From a checkpoint of a small self-supervised image encoder.
Model: 2.22M parameters, 32-pixel images, arch xception, norm batchnorm, activation silu, widths [128, 256, 512].
Training: adamw at rate 0.0024, 15700 steps, batches of 256.
Data: trained on drawn branching plants, 55.4 epochs.
Rows from block 2 of a small self-supervised image encoder, named by matrix and row number. Rows with one number belong to one channel. Each number is 128 + 24 x the weight over its row's rms, rounded and kept within 0 to 255. All counts start at 0. Numbers have three digits each.
After each channel's rows are labels from the 100 images, of 14848, where the channel reaches its highest value: "colour at peak" is the nearest of a few named colours to the mean colour under the peak. Only what is clearly more common there than usual is listed. The data: drawn branching plants.
# convs1: first pointwise conv (model.blocks.2.convs.1.weight, 256x128x1x1), inputs 64-127
# convs3: second pointwise conv (model.blocks.2.convs.3.weight, 256x256x1x1, transposed), outputs 64-127

convs1.70:144129113142128104169113127113117107115103133107114125106120105147132154086124104141074084160168116106097177103132137140133153068142098160154127183137135164101126132107122120145137155116155102
convs3.70:148159151139177118142155133113111154081134121092100097110098132140134118075087142136115156177134130138120119115152170082088150186105159131130090198126120097149111131154116140110135122161121131
colour at peak: white

convs1.16:103138148106132121140115113113101128084121125118140162124099126122142133122101092153073118083134119141115175144132153110117119140092190157153129192137156146135095135119146077096115137135152131
convs3.16:102131091111153148127107126187141116119163139094152113135125119096123133119080149109145213119135153149123103136154138155127151084127148111148132107128110146140104080130119102131139134143142136
colour at peak: brown

convs1.12:139201139091132106139115107121132138147129125138123109136135151134123123063121136099104139149123186136140164138168146127113141103114143123172130131146102129142150119149129139135117097099135098
convs3.12:129164172158136122111171112168127130131140172136166125146164138142154124136141162122162131156126133130128113177117140131120146173139120141125161162152149134111154137129150148101109167125121138
colour at peak: brown

convs1.32:135189145131127120125170176134123145109117105131121132136140104168167114093133113122126105156143128079123193145150129116130137075109069141142097149116114153117143116096142149160127115102154129
convs3.32:123124125113111140159126155092099146125150067118147109087131083107153076063166156122138114149118128140135129111144115124140133119100133137124103124123133142131121130104139094144139106073124106
colour at peak: white

convs1.242:107162152128127084110121122135160133057123176137156154185121140143130167097158140096095116110160091099102127136165116072132112120112094139103138129104118113120116141121119128135147108089139123
convs3.242:163140132141139145097108143131099153150142128157133090178114142122166162135129125151139120118124127124184156123124129102128133121079132151138136132154151137199149133115114134089114164107170132
colour at peak: black

convs1.96:148183116122128149125111126098117130112165104130087124140159138156146133079156094153138165135088107100106199150158129133148136080120083124129085135117119120073122136132117124102123145080120118
convs3.96:158116102142128125088102151142134138153149146126180126121128151147140123168111149157116140143174148108120143157116158155165178165127122138103102134126116164149092165099105146126117171126159134
colour at peak: black

convs1.85:108149160152137103114150145115168172084146134169149099097090140133163157090118119104107148121145117090114161157130109103142108126107118170109090151110108177134147158135107102148128145118186148
convs3.85:136110143150166127120117132089074131156138118112149121114139089128156135155135158105140097121146129147129134163075110163110082119110101121125110124093120141114151102134129103168141140121121104
colour at peak: grey

convs1.81:142101106134131137074128135119116139119148092152124163145155132068137123103108135131122115111140116102169106127089174160119157141179125115115163138191137137165165140133164122108114131091093153
convs3.81:130141092135153113138118127095143079114180134140137101114119138086090128072109096113132159115101132111128127116135120154126127145142144099152108137081134110124132110113166116129110094132128138
colour at peak: grey

convs1.111:097150125122150128155093142126123128102122124078110151117131176116140141118101122110122104131128147125120156111134104133164154131126160113087157146118098138145106124126128127150164100131142094
convs3.111:083141137130151133183122145131112112114099147107111189104097112115132157119075129173128136125163106113128113137135149148139150086157115121167104115090129159110167116107105140155142096162093108
colour at peak: brown

convs1.212:134202120142137120146106099099121113101133147131066133137134087162122155113164119128100131117104072113107156151121093110136166120135125096122168107120124093092106152152139110098137118131112115
convs3.212:147116148143130163117193124120107154136126111155128113164118156132124116106158160093126148105102130117126122132184123129122051140154116139119130126151129107109166141108162151097154162115068143
colour at peak: cyan; white

convs1.60:089126079142127101163124140131140135147132130095119098150119120134099146128074102149137111098124137150126155140174112139143090135095143147132103168088112136154146145136131150155089125128157127
convs3.60:167120116111150171087122079138099162152075103146121092089100167118110163144132103126134114119086067126096100153118099134132101110097124106087129150125120178159090111141129116147101099119114127
colour at peak: black

convs1.143:147183152109082135150092102142096148131129085111134150138125120115155086130122087091131127179137123130108152121118125136147160139097132121099116156148117090104123132079140111100108099139155160
convs3.143:160098148123118085117152116133134135137080128097111162104124136086077154160177129107103135078071104135147182098124122111123128106108172098105073133126128127152156126122113074142159145103109141
colour at peak: white

convs1.50:140236140113123140128107131134129109115177148103023136155161094090135147146132109127127099144131150149126120102124127105131121074118105104115129134108145114106115150134119128151135124123127140
convs3.50:136147107122105125160087136129120098127140123103137144149125165159144114156117114186130141152164154130163104121147125149086176135149127156118135150163121125134091122121128166142134108159179125
colour at peak: white

convs1.142:132199158145122146143136109099094126120111114139144119133177149142138119123133084136111121119108134133164159130128108133094151088146138130119130132126123135161101107159137151121107148149192100
convs3.142:155125133119117130122114116118113114172128101138120118095135108104124148163086112149120097148126128117137115117151105135123110093115138135125127111151139151187087189123079111120161102156162120
colour at peak: brown

convs1.26:123125123130103068117100099134139132076170175090113144126113117089128198123144153111085113127104118141118126155118116137125189102130127118119104121166128091086145112123110104099147152136110111
convs3.26:108117102137112130117105150147156085101140104121117145132119124121145115115107117128124122132144084130140115124131116150174151140114092125155160178091100174124134075135122139156096104130162115
colour at peak: pink; white

convs1.165:103116150113120126178115106147154106095136118128123136148113134151167088084113110102108115134160126149164134127117186122132089141122149122144114155094170112128144155127154038133105094146104119
convs3.165:098141154123157119122127132136093149093169118142165122130135135171160136176133184105135141192138162141143094149136100106118140156152165138090119111115131073105153119147152117101136136114121148
colour at peak: black

convs1.43:141125152105092132127103109096103149161119098107104169084141102117154139125145110115129126111178120102147148116134122065148109121126129124127135111131131137122090149120114127192138133143174127
convs3.43:172094109098140139132083129130137113127151141148155129126108157138149148131083154162127186129119124152165122118137116152133110142131076107144129138166146111159160130158133172140160144102143101
colour at peak: pink

convs1.176:113144154144095089139130128174105103134121176133127119172137127137116136157121160118078124170128128103136136118115173150123138118141132101129151087149141124153188168108076138131084145121152144
convs3.176:154093147127139140130135139123124100118150129182118112103157083135154094085147125139181165103139126110138115121133199170149126097164122144147149150149167108131110121150110108095129092150120117
colour at peak: white

convs1.187:144163115124166158134155150152120131120094109114127140130104129149130093105134085138117162129123095135095186152165136089122132121117136103113105173101172097138117112088100120127118129092146102
convs3.187:113158123133160125102093101125114108112120090084146150121118157124132100097119162101111129128100078129139122148115107086134143139128115134124120100136144093150104140111133126145106104105141136
colour at peak: grey

convs1.39:127111146145152131107138101109095112139132168124084169146108133128066128118099149121128127066121109156168150159160146127086111098135119142146135115078115132131108111132121077131106106128123095
convs3.39:124119152154100129107169135120091127164116146113158144131151139137133139088189141170140111129145146107144131092142149191202136081116158128161158118113099144159119130161144103115113132152146148
colour at peak: brown

convs1.156:122155135110155103115115140138107150093122114056079136161175112092098128121117106090140109145150132114125177131158139115128135118118108110126140156128147185123129123136135134119141107139132116
convs3.156:157138127123131158108100165136107150154141170125138158083126109135142141140089136130154132150151140205181116136163138165200135133164120119128175124183129131145120132132111084161124126150151111
colour at peak: black

convs1.64:132172131109086152157138152110120146104101114126128121099153155146035150138144110136120104132162130124169102151143127148148090112177159151152109152095131142117125116145107053123090133128137134
convs3.64:137112081101095167129096110173089083124099128131121090167129153122131117122118116125148097104100108128144105052150137138150119106119081089138123082140110088146133138138145134111131084114131144
colour at peak: grey

convs1.189:111125143119167137120115128172119165135174096116150116155152108089145099142130113133136162146177124120136114151160138114135101110109145131062130111109125091150119132121146141115117119125166198
convs3.189:091134128133166116145077134194149124134124145130123148127112164147136170113141180159106108147122144141157162099149095133124116122135108145146114148147118143133105107131170124137120102125143188
colour at peak: white

convs1.102:142171175086131144138143128157112145132133084123083154123132121113123130140111142127144134166141127163136128120090147124139152121147152088151137106124121105119101113137135097122099138134115173
convs3.102:133127133113103142109104171176126116125099111098144123164176145165167112112122149130143112151105129149115111118095138156133125055100090144110124126153100122107086104135113117114087103140178149
colour at peak: pink; white

convs1.21:139119158140138122161135101111086120104119119141106158126120143122134160122108114141069135040121109147122134129131189098112149131079148113136135149115149166160127113092153099119120130156106111
convs3.21:121103167105119167128096156142114125129138140137146131130159118159209132107132106119132125074122087122156163137110156168154133105121130143134165096141085154110168089119098119123145108123169133
colour at peak: brown

convs1.230:118130132125166133110149111111118182163193093075047141117150126151141116130106141122113098137120144087164107103124127073136183123127107126109125145139158083095124155123126121092139120092116157
convs3.230:124140143117138162149105133160142148133141151126132130147157190155125107123174179165138123158125173135143107132140133151135108136151149152099109140134091111077092177142167126102141160117136142
colour at peak: white

convs1.153:179165131115114116103115141149146129104160133146106141158131179091141097124186103143142145154096135135181149136142125102181122098134117106154139119148141130129112114173174167111115115120133137
convs3.153:152134108105154089114158148152108136100143142081116146104130101103098146098115100115131143137103100159105122173103073159120080103131125109112106094075103102094107124176145100134104139178118131
colour at peak: grey